Weights of a small image embedding model.
Training: muon at rate 0.0075, 7400 steps, batches of 64, held-out accuracy 100%.
Rows from block 12, named by matrix and row number. Rows with one number belong to one channel. Each number is 128 + 24 x the weight over its row's rms, rounded and kept within 0 to 255. All counts start at 0. After the name is the row's rms in percent of the matrix's.
# convs0: first 3x3 conv (model.blocks.12.convs.0.weight, 256x256x3x3), inputs 160-175, a 3x3 kernel for each
# convs1: second 3x3 conv (model.blocks.12.convs.1.weight, 256x256x3x3, transposed), outputs 160-175, a 3x3 kernel for each
convs0.37 082 [127 112 162 105 123 136  59 111  90 125 127 130 156 114  95 143 136 125 132 139 137 122 146 111 122 145 112 110 172 153 167 145 128 135 135 146 140 109 141 145 118 121 135 112 111 147  63 123 208 132 113 151  70 163 200 139 112  95  86 138  67  58  99 142 129 138 122 139 121 127 142 137 132 132 141 139 153 138 130 138 108 131 131 134 132 137 127 122 137 136 151  50 164 104 145 102 169  99 158 118 127 123 120 146 100 132 130 130 109 120 126 113 128 133  94 124 102 112 139 128 123 180 133 127 136  96  87 146  69 100 103 112 112 160 146 136 235 122 107 159 136 101 174 130]
convs0.38 107 [ 94 125 113 165 168 177 161 135 134 131 131 116 125 129 132 121 134 159 111 141 134 130 136 121 142 134 104 124 122 103 133 125 156 134 107 148 135  99  94 157 171 136 173  84 153  96  61  49 148 210  78 102  99 120 106  49 125 150 159 171  67 155  83 117 132 117 134 125 118 146 116 124 188 143 117 180 155 137 139 128 132 122 123 120 130 123 123 129 126 115 152 130  92 178 139 142 126  97  62 116 148 114 134 139 136 149 131 107  90 212 157 139 143 126 136 106 120 118 130 148 133 163 148 143 154 120 147 139  94 131  83 149 114 180 131 104 118 113 117 154 154  80 114 145]
convs0.39 103 [168 163 104 126 160 173 108  86 139 163 108 109 125 138 130 153 110 132 146 123 133 113 133 132 139 126 132 150 109 135 149 159 119 153 129 137 116 113 124 166 133 114  97  98 114 126  51  92 180 210  97 185 103  69 103 122 165 116 127 166  75  91  86 134 124 129 114 136 120 134 118 130 123 109 130  89 103 126 121 124 115 130 131 131 123 137 121 128 119 127 122 174 150 125 136 163 104 114 140 154 123 137 124 127 150 137 115 130 140 155 158  86 108 132 133 151 145 116 133 121 125 138 120 127 137 140 151 179 121 157 122 140 133 126 118 193 118 110 151 103 122 160 165 146]
convs0.40 120 [148 120 101 125 138 111 105 139 111 121 118 126 132 118 130 117 139 119 126 114 124 143 159 131 127 138 132 119 116 120 124 143 137 127 165 133 127 181 133 166 194 166 133 201 149  72 178  95 145  22 184 136 227 187 134 150 145 125 125 128 124 130 135 129 123 142 118 118 145 115 128 134 136 155 133 138 114 117  98 115 173 128 117 130 128 120 127 129 126 125 143 113 130 130 114  86 139  98 124 147 143 134 120 106 120 121 132 122 120 128  90 132 170  60 136 173  95 121 100 108 128 145 139 143 134 134 153 111 156 110  88 107 138  36  94 118  84  70 123 100 141 150 116 148]
convs0.41 106 [ 65 143 185 140 145 199 135 163 130 106 135 151 117 122 155 125 137 136 122 146 136 137 127 122 139 109 123 110  98 151  92 133 157 111 127 140 115 101  98  79 125 140 103 108 125 162 143  37  75 147 185 102  87 109 163 126  84  67 117  87 107  91 100 142 135 124 128 121 132 125 127 112 139 118 145 116 105 107 140 112 123 129 133 120 130 127 132 127 127 130 105 113 115  97 118 112 154 110  89 123 130 156 133 119 143 119 117 123  92  67 199 135 104 130 132 102 148 141 122 121 136 124 100 105 133 121 170 119 103 105  89 130 106 137 175 103 142 170 182 179 193 177 128 181]
convs0.42 103 [ 80 130 121  40 136 191 102  89 143 117 124 140 110 139 101 149 135 152  94 115  96 122 110 102 107 125 144 112 133 128 110 141 110 143 174 161  99  89 106 121 116 153 147 116 123 127 167 118 121 137 145  77 106 114 170 207 108  96 148 158 104 129  83 135 120 137 145 136 127 134 148 140 165 129 107 124 129 133 128 131 136 136 117 127 130 123 122 127 136 132 175 112 184 106 106 146 112  70  56 123 126 125 114 108  92 112 133 142  90 109 107 115 147  94 139 129 148 100 122  94 103 132 128  99 111 109 181 122  84 132 118 133  51 134  82 129 134  88 120 124  94 144 130 128]
convs0.43 073 [ 88 121  84 111 138 110 158 141 178  98 131 111 132 124 113 144 127 149 147 138 128 121 124 121 135 106 139  86 124 130 140 139 122 143 135 143 136 113 114  84 123 107 117 123 116 138 101 105 132 116 150 121 100 153 130 151 118  59  91 149 171 145 144 129 135 117 131 104 100 152 116 125 135 122 158 146  86 116 141 131 122 138 123 112 144 121 115 138 125 123 149 125 114 129 166 190 120 190 162 149 147 107 150 117 126 141 128 124 132 131 143 155 122 118 121 101 136 154 100 100 120 100  89  91 135 135 109 197 118 144  99 142 145  67 164 105 146  95 107 109 114 116 123  98]
convs0.44 068 [ 78 103 141 180 161 158  66 124 151 136 145 119 140 112 130 112 166 167 111 113 131  99 118 140 119 120 122 136 106 108 119 139 153 142 162 162 128 121 122 123 110 135 118 130 116 141 105 114 139  95  91 112 149 131 160 113 123 170 118 100  86  75 148 103 110 114 111 116 106 131 109 134 117 136 140 122 123  97 128  82 120 104 100 126 115 112 111 126 122 138  68 151 140  90 146 107 143 144 180  81 115 141 113 156 141 145 137 155 135 126 114 165 132 132 100 124  90 130 140 178 106 103 163 128 136 144 148 127 133  77  72 106  69  90  46 130 125 166 178 246 184 143  82  99]
convs0.45 067 [113 153 120 130 160 172 124 188 164 157 130 111 119 135 134 134 137 159 109 101 116 127 119 116 115 128 120 163 139 116  88 148 129 119 123 153 103 125 159 136 127 125 130 130 124 131  95 124 168  83 109 124 127 119 130  97  91 133  94 143 124  94 143 132 115 133 131 106 120 135 148  99 129 106 184 148 140 167 119 131 128 128 123 117 134 119 122 126 125 120 127 134 120  99 118 136 138 147 211 126 131 106 119 152 131 125 113 139 141 130 159 110 112 158 121 128 107 139 108 117 129 125 121 125 145 152 144 104 128 105 111 167 125 213  75 149 149 140 149 133 151 124 102 112]
convs0.46 098 [130 142 165 120 139 169 172 121 165 124 139 110 156 150 114 134 141 108 118 122 169 125 139 153 133 134 122 125  92  84 156 110 112 135 122 113 143 122 118 138 114 116 131 141 122 118 130  94 112 142 108 146 137 136  28  92  95 101  88  86 180  69 127 132 129 163 132 133 145 135 133 131 144 104 146 128 113 124 144 143 138 132 138 141 130 132 139 131 129 128  24  70   0  86  95  35 167 104 118 109 102 148 127 123 123 141 109 126 127 116 157 152 139 131 154 148 131 134 105 110 120 123 105 141 130 132  28 166 212 145 131 182 162 177 134 131 110 165 152 136 162 112 106 132]
convs0.47 075 [119 137  72 104 143 145 108  96 183 108 121  97 148 165 115  85 106 114 132 120 102  99 119 132 118 142 100  94 173 101 132 119 107 119 112 141 110  95 120 100 101  99 136 104 147 115 126  90 104 152 179 138  92  98  57 130  61 110 152  79 113 108  90 130 126 138 122 103 117 143  97 127 127 123  77 145 150 129 134 116 116 120 120 115 120 112 122 124 120 113 158 149 151 120 101 103 114 156  80 120 128 135 146 139 144 160 157 116 137 122 116  93  76 122 120 117 106 107 134 102 103 134  99 114 150 148  82  99 110 113 107 162  88  97  98 169 152 133 130  34  82 120 149 175]
convs0.48 106 [100 121 155 162 136 186 156 145 115 121 135 132 137 143 128 121 123 123 120 121 104 130 132 118 131 132 123 144 143 131 134 145 105 138 131 112  85 201 117 139 116 151 126 118 117 168 232  55 161 133 153 166  81  97 139 121 100 102  93 103 162 182 138 136 111 131 139 123 160 127 145 141 146 124 108 123 127 177 123 129 143 138 124 127 131 128 131 128 134 136 140 127  91 156 130 143 145 117 141 140 132 142 113 136 140 128 127 131 168 126 126 111 152 138 142 123 130 141 116 110 109 129 149 133 127 114 163  92 104 155  62 150 132 126 165 102 134 136 133 115 152 179 134 139]
convs0.49 081 [173 149 131 154  88 147  83 148 145 123 122 119 164 101 105 125  97 123 109 120 150 183 103 125 143  96  94 131 166 135 151 114  97 104 119 129  74 140 116 121 111 121 164 113 181 100 187 167 188  96  99 150 136 146 114 137 119 130 133 190 160 137 131 136 134 122 158 149 152 136 131 123 141 159 111 134 147 141 149 130 139 131 130 124 148 142 140 137 126 123 132 158 118 101 133  82  82 131 105 140 133 140 158 124 124 107 122 142  93 128 184 153  91 115  86 116 136 134 127 131  93 108 129  99 112  95 173  98 142  97 143  79 172  91  90 156 185 101 134 173 147 113  96  99]
convs0.50 112 [ 82 121 166 110  98 124 126 128  80 118  93 108 114 119 116 127 113 128 112 119 111 134 131 121 117 149 129 126  99 106 125 131  97 155 123 130 182 157 138 174 173 134 173 130 157 162  53  37 168 161 154 181  84 228 120 109  99  90  63 106  65 102 137 125 144 137 131 147 140 134 135 125 135 147 145 123 107 134 138 143 138 122 123 129 115 132 133 121 130 126 123 126  77 130 164 144 119 164 124 109 124 150 123 127 127 110 151 129 112  89 114 115 109 103  92 156 150 100 102 117 122 126 133 135 147 145 133 179 116 139 117  75  88 133 108 131  81 138  52  66  65 106  86  86]
convs0.51 105 [143 136 167 134 164 154  99 145 164 108 119 127 120 124 112 133 142 123 137 137 114 129 124 152 156 125 126 135 143 147 143 118 140 128 135 133 121 118  92 136 136 118 121 114 104 254  48  59  32 125  80 152  87 145  81  95  99 155 130 121 139 133 155 132 142 134 130 151 138 142 138 136 136 133 127  97 143 109 135 112 118 124 134 132 145 138 136 135 135 137 137 153 138 119 106  98 172 163 143 124 145 118 129 112 161 122 140 127 110 172 168  83 108 165 164 119 118 141 139 140 106 125 130 146 140 135 144  81  87 129 101 148  89 152 105 127 160 166 154 138 114  86 144 145]
convs0.52 104 [138  77 135 122 124  84 133  86 135 122 114 105 124 139 132 140 122 112 116 132 137 120 153 124 123 102 130  99 119 106 121 148 124  92 119 115 130 111 148 137 120 141 119 124 124 227 202  93 123 101 114 172 164 155 114 147  78 156 126 107 117 116  65 122 126 120 134 132 133 133 135 148 134 118 123 121 133 121 127 153 132 130 122 123 130 133 135 131 131 130 127 221  94  74 121  59 138  90 136 122 113 108 116 126 135 118 128 136  76  70 121 109 152 102 101  71 134 106  90  92 114 120 141 180 132 137 113 138 100 121 158 153  95 124  91 125 120 125 123 144 130  96  99 111]
convs0.53 108 [118 135 113 140 121  74 133 130 164 127 122 141 112 130 124  95 116 103 118 130 149 124 129  89 117 177 108 129 145 162 120 145 142  94 128 126  82 140 230 114 157 135  82 130 154 109  74 157 145 112 177  79 124 131 156 104 147 153  91  89 171 166 106 141 146 122 150 118 108 139 144 131 126 128 134 129 107 119 147 151 138 141 140 125 135 123 110 129 128 120 147 132  99 161 114 121 136 106 145 126 139 137 130 130 126 125 147 122 105 118 157 129 141  91 147 188 121 111 141 145 139 143 119 139 152 150 132 126  93  89 102 105 152 112 103 121 148 129 138 193 134 132 197 150]
convs0.54 077 [171 165 126 100 120  94 160 160 139 137 135 122 143 110 106 136 127 136 149  72 125 135 137 111 117 147 163 130 130 140 131  94 128 146 141 148 138 128 141  96 103 124 119  70 143 138 131  84 112 120 130 145 126 145 168 147 137 142 164 143 157 143 131 143 128 130 141 141 123 126 135 115 107 134 147 130 129 104 119 134 142 136 121 125 131 129 123 126 132 133 134 104 115 167  77 126 139 113 122 146 126 144 134 147 133  97 140 176 112  88 118  96  96  89 102 130 146 136  63 104 127  93  82 123 133 115 100  77 123 133 138 113 129 123 119 158 101 150 146 124 180 156 126  68]
convs0.55 106 [127 112 125 128 125 136 144 166 171 135 125 140  96 119 127 120  96 101 130 140 122 149 113 100 122 139 137 139 135 137  94 132 130 116 101 113 103 148 125 110 101 155  89 164  77 129 207 223  93  82 114 121 157 117 152 132 134 184 103  73 137  81  91 132 125 143 126 126 114 141 112 110 119 151 113 141 116 132  96 140 138 125 126 127 136 126 124 135 128 113 105 107  81 139 159 141 177 188 129 118 142 143 150 135 127 137 135 167 156 158 109 139 113 118 110 157 114 125 139 115 142 108 104 139 143 125 130 123 171 119 113 132 119 109  90 107 121 119 108 114 186 145 185 128]
convs0.56 102 [170  93 153 140 118  97 156 167  98 145  91  89 141 120 116 126 128 105 105 133 137 105 135 135 122 110 127 150  93 114 138  76 101 127 137 110 135 133 110 107 136 130 114 148 124 164  28  23 124  75 165 187 158  14 111 159 135  89 122 152  93  70 164 125 138 124 126 127 147 120 151 130 132 159 121 143 143 128 111 111 156 131 133 124 116 130 133 113 134 124 141 174 144 132 154 119 166 159 149 114 107 138 108 104 139 123 116 159 113 135 151 135 114 144  56 114 161 123 129 124 101 130 134 121 121 140 144 114  97 144 126  92 107  90 151 142 190 129 151 145 130  90 172 132]
convs0.57 106 [138 125  83 146 118 165 171 174 129 122 112 141  89 134 130 119 111 116 124 126 130 131 136 118 142 130 124 117 104 128 105 124 102 115 117 125 110  92 130 108  93 104 166 134 166 133  85 154  72  86  93  66 110 161 119 112  97 125 133  85 133 138 136 142 145 137 143 144 136 139 133 138 128 136 127 122 113 127 112 107 132 131 136 132 133 137 138 132 133 133 128 137 142 184 174 160 164 141 143 155 141 163 121 133 124 110 131 137 132 121 104 126 167 139 181 144 121 119  94 129  85 143 116 127 172 133 145 103 183  83  90 122  51  96 118 189 141 122 143 138 131 140 154 113]
convs0.58 080 [ 91 197 150 155 135 141 152 138 180 144 142 166 146 130 153 117 130 151 134 136 128 149 106 106 103 145 137 128 140 140 136 150 133 116 134 151 157 101 132  98  98 113 137 112 136 165 104 111 129 119 142 106 125 127 131 169 150 180 152 130 146 148 101 135 123 143 138 132 121 121 125 128 127 120 131 176 127 113 126 116 103 138 132 138 136 122 129 130 128 123 129  79 135 120 112 110 110 124 135 151 130 137 161 109 131 130 131 131 127 139 146 153 109 105 126 135  88 103 136 125 128  95 118 124 121 102 117 147 140 106 113  52 161 137 147 144 183 169  87 169 103  96 119 155]
convs0.59 109 [156 166 126 148 134 140 131 132 130 116 132 129 134 135 128 136 133 135 121 109 127 108 126 112 129 134 126 134 129 126 140 135 139 141 137 131 133 109 161 130 157 126 162 128 194  77 184 206 152 183   0 177  98 189 143 130 140 147 110  96 128 129 102 129 134 132 147 122 141 134 136 144 122 102 128 115 109 127 126 144 126 127 135 127 133 123 132 134 129 135  96 111 121 108 173 132 118 144 135  71 120 121 116 131 125 128 124 108 147 116 120 109 150 157 143 145 128 135 148 139 137 146 109 121 165 138 106 124  94 149 143 179 109 109 119 125 137 183 136 183 139 142 113 152]
convs0.60 104 [142 117 177 141 106 143  67 117 132 116 102 120 128 152 138 120 142 109 120 139 129 108 145 111 115 131 110 110 122 120 118 149 119 115 131 122 169 143 135 185  60 178  79 148 142 103  98 108 196 105 184 129 137 150  91 103  84  61 142  95 150 168  81 120 120 119 131 140 133 126 142 128 120 114 121 161 130 118 120 134  94 115 132 115 131 137 126 127 140 125 187 169 110 134 163 127 162 136 123 118 119 131 126 161 106 114 143 118 116 160 131  89 131 113 104 146  69 125 143 157 127 130 129 122 140 128 117  86 110 130 211 159 140 163 146  36 138 150 159 146 104 118 143  85]
convs1.37 068 [177 161 130 159 110  65 113 132 133 151 178 132  96 128 115  89 130 128 190 126 152 137 128 110 145 141 157 153 146 189 117 127 255 127 135 207 183 175 158 168 106  84 111 185 112  96 126 114 103  93 104 164 145 121  77 107 135  80 119 148 111 179 123 169 168 132 145 152 126 129 134 170 106 151 177  94 148 153  90 118 138 150 126 133 135 174 174 145 133 136 204 182 155 157 142 122 129 107 151 167 116 135 131 123 105 148 141 114 137 150 150 131 113 137 129 139 122 111 136 137 188 159 118 173 112 134 128 125 107 144 128 121 121 101 128 139 135 158 156 170 136 113 108 134]
convs1.38 112 [137 125 142 123 111 163 155 122 142 123 122 138 136 154 143 127 100 164 146 124 107 104  91 137 109 173 164  89 136 160 121 136 120  97 117 142 115 131 128  94  79 135 157  68 109 157 124 128 131 118 148 141 183 118 152 159 217 170 115 141 173 102 129 128 145 176 142 151 112 162  86 117 120 132 137 145 151 117 127 132 134 106 111 117 103  80 116 118 116  50  97 145 122 103 115 106 141 121 114 100 127 136 131 119 121 148 152  79 110 115 115  86 142 165 152 126 161 176 162 128 103  94 111 147 101 132  92 117 156 133  96 140 136 107 143 134 140 133 170 112 115 137 111 119]
convs1.39 119 [130 146 130  89  93 119  89 120  55 188 143 119 142 145 129  99 156 137  97 148 149 119 115 145 125  86 117 157 168 143  97 113 123 131 104 158 145 116 167 124 148 169 129 126 137 191 102 130 116 102  76 149 126 127 139  46  46 167  94 105 159 109 137 116 194 122 120 102 107 110 119 139 109  80 129  89  55  96  86 101 124 134 122 123 120  84 103  98 110 113  94 122 127 116 122 114  43 111  94 149 148 227 190 161 172 189 167 161  93 154 155 165 127 179 150 153 127 144 159 189 123 139 178 111 154 134 176 151 132  70 135  98 103 142 119 152 150 131 149 157 124 166 178 131]
convs1.40 152 [120  95 117 118 137 105 133 136 143 146 108 140 139 102 116 106 127 102 102 132 133  83 101 119 144 112 124 118 128 164  78 103 115 125  96  91 161 114 137 179 110 157 106 144 135 132  87 124  96 156 114 112  83 200 105 155 134 117 168 173  24 103 114 140  97 130 178 118  97 176 141 184  67 114 113 117 126 122 104 136 128 144 128 157 150 135 126 160 123 118 111  99 140 136 121 128 135 114 129  93  88  97  71 109 128 118 138 136 107 122 143  67  80 119 143 112  92 139 138 178 140 112 121 100 120  85 141  89  62 121  74  77 119  69 100 108 108 104 114 132 134 125 121 170]
convs1.41 115 [167 106 106 154 109  92  81 120 112 164 148 107 133 146  69 119 167 194 133 115 153 145 121 155 170 155 119 167 140 117 153 118 153 146 111 181 133 150 116 103  96 122 169 164 122  87 122 109 119 142 125 187 120 123 156 169 141 214 151 105 211 125 123 138 160 128 151 136 160 134 123 193 115 138 149 125 130 142  77  86 114 119  78 120  78 125 128 107 121 151  91  90 108  87 130 111 107 120 125 189 131 160 134 135 137 149 125  86 139 134 135 161  74 100 171 110 152 160 153 138 149 152 126 171 119 166 130 119 125 105 133 132 121 118 131 141 128 128 156  91 156 140 133 147]
convs1.42 107 [102 137 122 137 126 107 140 172 103 142 153 100 144 170 189 143 133 114 136 121 155 124 126 108 110 140 182 150 135  99 132 131 155 122 126 148 130 144 146 133 138 115 149 128  71 145  92 123 106 154 109 149  97 137  52 123 122 112 156 165  67 143 178 126 175 129 133 121 147 177 169 127 126 128  84 104 112 103 111 137 154 139 132  93 127  58  75 116 111 106 255 220 209 148 136 129 140 102 174 146 148 113 118 154 104 130 163 149 116 136 169 120 104 128 126  87 114 123  93 116 116 149 161 107 147 169 138 101 100 120 132 114  88 112 135 139  82  85 166 111 113 103 120 116]
convs1.43 055 [105 134 122 133 125 169 114 143 146 136 184 130  98 157 151 151 143 137 130 132 171 131 145 133 133 180 159 150 147 130 135 158 137 116 109 148 146 119 129 159 138 133 137 180 151 128 102 140 136 119 165 167 109 143 116 114 128 105 126 102  90 107 115 125 107 134 116 100 142  91 121 142 167 142 161 119 170 156 110 154 131 193 145 136 145 171 139 106 117  71 104 112 102 123 154  93 139 166 148 178 134 120 135 149 119 106 128 159 137 186 167 142 152 152 132 146 133 133 136 125 152 154 149 117 103 143 134  96 122 106 127 146  99 124 139 155 162 116 158 137 158 136 130 141]
convs1.44 051 [157 149 142  96  91  95 162 112 109 152 121 113 151 116 109 128 138 109 150 146 127 130 104 125 154 156 146 126 119 156 148 133 131 165 162 167 108 114 152 135 113 121 112  74  97 153 130 127 127 126 116 113 111  92 108 120 141 135  98 107 127 107  93 183 132 121 173 125 129 121 106 114 126 130 140 131 126 132 138 123 112 131 212 157 125 139 182 150 127 152 118 122 140 117 119 134  93  81 122 124 122 113 173 122 158 188 152 146 173 176 149 168 185 154 134 111 118 109 107 135 104 109 111 157 139 159 125 124 117 138 106  83 152 132 140 185 172 160 139 121 143 154 162 162]
convs1.45 052 [120 132 128 167 136 130 166 182 170 125 110 119 149 160  25 132 164  98 126 124 131 108 162 137 151 180 141  94 148 122 139 139 123 134 119 128 159 169 181 152 111 116 120  94  84 147 158  45 113 125 114 118  56  76 112 141 152 105  99  92  81 100 122  74 104 149  80 117  65 131  82 124 185 134 143 178 149 124 142 119 122 124 123 111 140  86 139 139 138 125 135 144 113 118 145 131 133 154 137 136 138  98 119 104 111 153 153 123 146 159 117  83 149 132 127 111 113  91  75 109 100 106  70 133 134 118 185 229 186 162 132 130 150 156 134 132 130 127 132 133 139 154 165 151]
convs1.46 072 [129 126 151 110 114 128 113 118 178 151 106 107 104  91  83 106 118 117 105 119 129  99 127 126 145  83 121 109 158 128 108 115  87  99 122  84 127 137 118 121 113 120 108  91 126 143 136  94 104 128 168 138 107 121 129 139 138 142 132 156 157 144 122 105  77 147 135 118 116 114 126 140 153 121  90 164 124 137 116 105 125 156 124 111 127 139 131 147 124 151 144  97 131 111 136 127 115 135 152 135 109 100  91  99 153 110 138 135 139 135 117 150 136 123 118 129 139 154 135 119  97 119  69 100 161  98 145 134 104 164 165 131 123 157 125 118 155 119 152 117 112 132 119 121]
convs1.47 054 [114 155 139 135 133 138 128 150 118 124 138 121  87 150 138  86 143 172 128 138 135 137 121 107 131 144 170 159 101 143 142 106 145 145 137 129 128 150 152 142  92 101 118 113 128 129 149 118 126 139 156 191 121 107 188 146 142 170 118 135 182 121  90  94  98  70  77  73  94 118  92 115 154 115 146 148 139 129 104  90  88 158 120 156 171 183 150 185 121 160 105 127 131  98 112 130 116 128 118 135 127 106 138 127 101 118 126 100 128  98 122 152 116  78 133 153  82 112 148 124 104 136  92 138 129 118  86 124 117 100 147 145 112 121 142 133 151  76 145 143 119 158 162 118]
convs1.48 091 [154 137 110 106 154 137 160 139 152 150 150 137 131 125 145 162 105 105 163 126 148 158 101 111 131 113 161 142 158 150 126 110 136 126 115 169 124 135 110 149 141 130 131 138 128 131 164 158 119 166 104 134 156 113  92 145 125 127 137  86 139 122  84 144 135 176 139 127 164  92 126 175 179 179 137 159 152 117 116 113  64 105 190 141 135 102 123 134  95  92 119 123 107 139 118 102 104 119 109 105 120  81 136 116 124  97 132 136 127 149 159 133 109 121 125 116 126 107 153 114  83 144 148 112  98 108  56 113 152 134 124  71 133 157 134 157 122 130 136 144 147 141 200 158]
convs1.49 055 [147 173 158 142 151 146 127 107 110  74 104 173 129 171 122  97 134 126 109 171 130 109 135 144  88 155 107 217 166 137 185 145 104 189 147 130 156 140 126 136 116 150 104  97  77 161 163 101 152 137 167  91 118 182 169 134 148 143 129 101 130 130 144 158 111 120 115 142 107 118 120  97 134 112 131 144 133 163 111 147 164 123 164 121 148 119  83 114 117 122 179 167 155 130 125 158  87 110 104 132 160 203  97  75  94 162 113 108  73 146 164  93 176 164 108  90 110 136 109 107 119 103 136 115  62 136 158 112 105 137 102 130 137 146 108 155 178 136 138 155 121 113 137 143]
convs1.50 087 [160 150 137 150 126 121 144 114 144 137 141 139 128 152  63 111 130 124 147 156 130 140  95 116 144 136 108 103 110 103 120 134 128 161 182 109 134 166 156  87  92 153 108 140 145 130 128 101 160 107 132 117 168 148 110  95 119  99  78 112 127 113 125 173 111 114 156 148 151 109  75 127 138 103 158 157 110 119 128 125 119  76 144 146 139 141 142 125 139 137 160 135  97 144 124 113 123 101 101 135 125 140 133 134 141 130 113 136 135 141 123 121 166  96 114 141 127 127 138  84 148 141  89 147 134  92 163 102  72 145 107  77 103  99 104 131 158 141 118 152 178 113 122 185]
convs1.51 085 [117 123  99 114 142 149 120 133 118 134 165 148 147 226 187 125 108 136 135 115 152 157 140 117 137 180 134 185 154  80 137  87  94 101 150 127 133 108 152 100  81 101 117  87  87 118 139 159 116 123 139 119 134  82 111 103 114  72  89 131 149 141  99 151 148 196 134 137 130 134 140 144 156 119  98 121 126  84  83  95 126  91 114 127 132  88 156 123 106 112 123 150 184 133 132 132  71  91  79 106 163 226 136 141 166 146 138 137 119  94 111  76 148 131 104 105 130 114  95  99 123 117 136 164 133 119 141 173 171 176 125 136 167 186 130 122 118 160 156 159 118 123 180 176]
convs1.52 128 [183 102 152  97 117  58  83 126  99  97 120 107  86 129 139 106 118 155 107 122 144  98 130 129  86 138 188 123 149 133 118 220 202 163 213 137 133 101 115 173 150  63 103 172  92  91 111 154 138 140 121 101  82 123 139 188 138 140 167 152 101 110 150 119 123 161 136 142 151 130 141 124 135 147 126 190 133 100 128  98  93 112 155 107 116 144 145 104  96 123 255 219 255 211 112 168 143 126 139 126 100  75 116 129 130 138 175 178 115 107 122 147 120 149 101 132 157 120 138 170 114 131 131 165 161 109 101 104 135  86  82 102 115 124 126 135 157 122 110 127 101 119  73  79]
convs1.53 118 [156 115 170 123 107 144 118 112  95 139 139 114 121 135 124  94 216 158 135 164 119 122 153 143 119 124 156 150 143 127 127 152 164 133 196 147 211 138 124 108  97 165 162 129 160 156 162 129 111 196 135 104 152 223  95 132 125 128  96 128 117 122 123 131 145  72 117  86 131 143  55 113 144 127 173 142 153 132 128 159 176 163 124 152 134 154 123 113 132 130 120 113 119  38 116 102 191  79 119 129 132 148 136 168 113 138 131 135  91 183 150 122  99 153 149 132 156  98 119 149  89 127 132 100 102 100 126 143 144  90 120 172 110  53 171 129 119 165 112 144 187 169 125 155]
convs1.54 056 [120 102 127 194 166 161 149 158 167 131 185 204 165 168 174 143 184 128 140 139  96 113 111 149 147 140 116 152 138 154 137 158 132 211 218 161 135 145 107 149 152 127 102 121 141 163 109  98 168 123 118 115 136  87 119 138 162 140 154 147 162 158 121 131  88  97 103 106 104  98  72 130 119 128 118 117 140 180 149 169 214 125 124 117 109 121  90 158 133  89 196 158 126 143 142 125 116  97 109 163 114 123 128 132  79 106  51 112  66 120 117 138 141 129 116 109 115 124 145 122 104 110 130 115 125 111 101  90  89  95 111 114 141 115 118 118 154 122  88  87  96 113  95 139]
convs1.55 098 [122 154 168 113 116 154  95  45  88 150 137 167 161 148 121 162 201 165 127 141 131 103 102 207  89  88 181 146 194 204 103 156 176 123  94 110 125 111 171 115 171 156 130 110 189 159 133 138 163 159  81 109 180 183 129 119 116 110 139 119 118  65  40 173 155 158 116 181 118 117 134 145  83 132 160 169 139  97 130 147 120 121 122 178 136 105  99 157 150 142 129 136  83 123  81  66 101 124  78 112 122 185  85 109 137  78 100  72 101 150 207  89 102 189 175 102  86 111 137 129 131  99 110 136 103 132 125 159 159 125 163 137  98 141 171 167 135 137 146 148 129 168 148 102]
convs1.56 075 [117  95  85 132 116 136 154 149 110 102  88 149 172 135  87 116 126 123 137 150 120  67 110 156 103 138 158 182 169 169 152 117 157 176 142 172 106 141 176 134 139 179 151 165 135 109 123 132 135 146 130 177 142 130 139 115 136 113 105 139 156 112 123 108 128 159  79 145 124  68  78 114 142 128 123 113 154 120 120 127 122 155 155 160  88 110  86  97 166 151 122 144 114  82 117 108  92 135 109 150 158 165 136 128 152 128 138 154 111 151 176 104 170 160 138 125 147 145 158 175 116 123 148 102 134 141 162 130 175 146  81  97 163 165 153 152 155 138 109 115 153 119 120 113]
convs1.57 086 [106 174 152  96  97 137 110 117  99 105 112 147 110 129 155  99 108 147 125 119 121 132  96 159 146 108  97 146 156 254  80 142 159  83 111 117 121 106 143 133 136 173 134 132 135 181 128 132 109 131 145 105 159 125 113  83 121 133 140 158 131 151 141 146 238 159 130 112 122  54  78 137 146 160 166 149 120  71 117 119 110 164 128 144 141 120 163 123 187 155 171 109 161  93 118  79  81  87  96 108 165 158 119  99 107 133 113  80  96 119 114 146 147 114 153 104 101 135 128 133 108 133 112 154 145 103 186 135 157  82 126 133  65 155 141 139 193 177 121 157 120  99  96 119]
convs1.58 047 [158 121 124 177 139 111 152 140 161 113 157 174 127 176 132 109 154 165 140 170 147 123 136 135 125 121 116 109 155 146 135 184 145 186 211 208 130 126  99 125 103 121 113 128 143 151 137  95 128 178 151 120 132 162 134 103 105 145 135 138 133 130 116 168 139 123 110 135  99 148 132 102 128 134 139 157 160 136 152 188 181 165 156 159 166 141 100 137 114 173 155 188 110 140 125 132 109 110  99 134  80  91 142 120 104 119 123 129  98 105 108 133 109 144 103 144 116 117 168 115 124 115 113 142 120 146 130 127 159 143 133 159 127 112 130 127 138 143  86  74 137 114  95 117]
convs1.59 080 [118 167 155 125 167 142 153 147 141 127 116 126 124 149 127 108 133 115 130 118 151 148 137 155 130 130 120 125 133 127 122 107 138 132 152 151 129 109 127  91 103 143 143 136 127 125 146 115 116 125 151 127  94  84  92 108 116  90 104 161 117 133 119 175 166  78 134 115 131  77 162 114 187 133 131 109 166 212 105 155 171 151 153 153 143 154 148 110  96 163 167 105 127  86 122  94  68 111  82 121 170 129 130 111  94 138 110 122 155 182 128 124 122 173 129 122 132 117 117 122 139 172 127 149 122 148 160 148 146  58 181 170 146 134 140 106 137 139 132 125 117 146  86 114]
convs1.60 092 [122 118 128 155 184  96 153 140 160  63 113 149  88  95 134 126  88 135 154 178 145 111 124 145 140 132 132 178 138 122 106 182 146 148 177 159 167 123  99 134 140  33  84 112 103 152 190 173 136 135 154 171 135  95 122 143 193 123 175 164 142 149 166 139  90 135 146 127 111 169 165 119 178 145 155 143 177 172 137 140 163 131 126  94 125 148 136  84 152 198 165 149 107 140 133 120 121 100 111 173 202 122 140 158 121  95 115 157 128  95 141 150 181 124  84 154 190  96 143 133 158 107 126 142 117 114  93 131 107 133 119  85 102 111 121 120 180 153 102 111 162 109 106 132]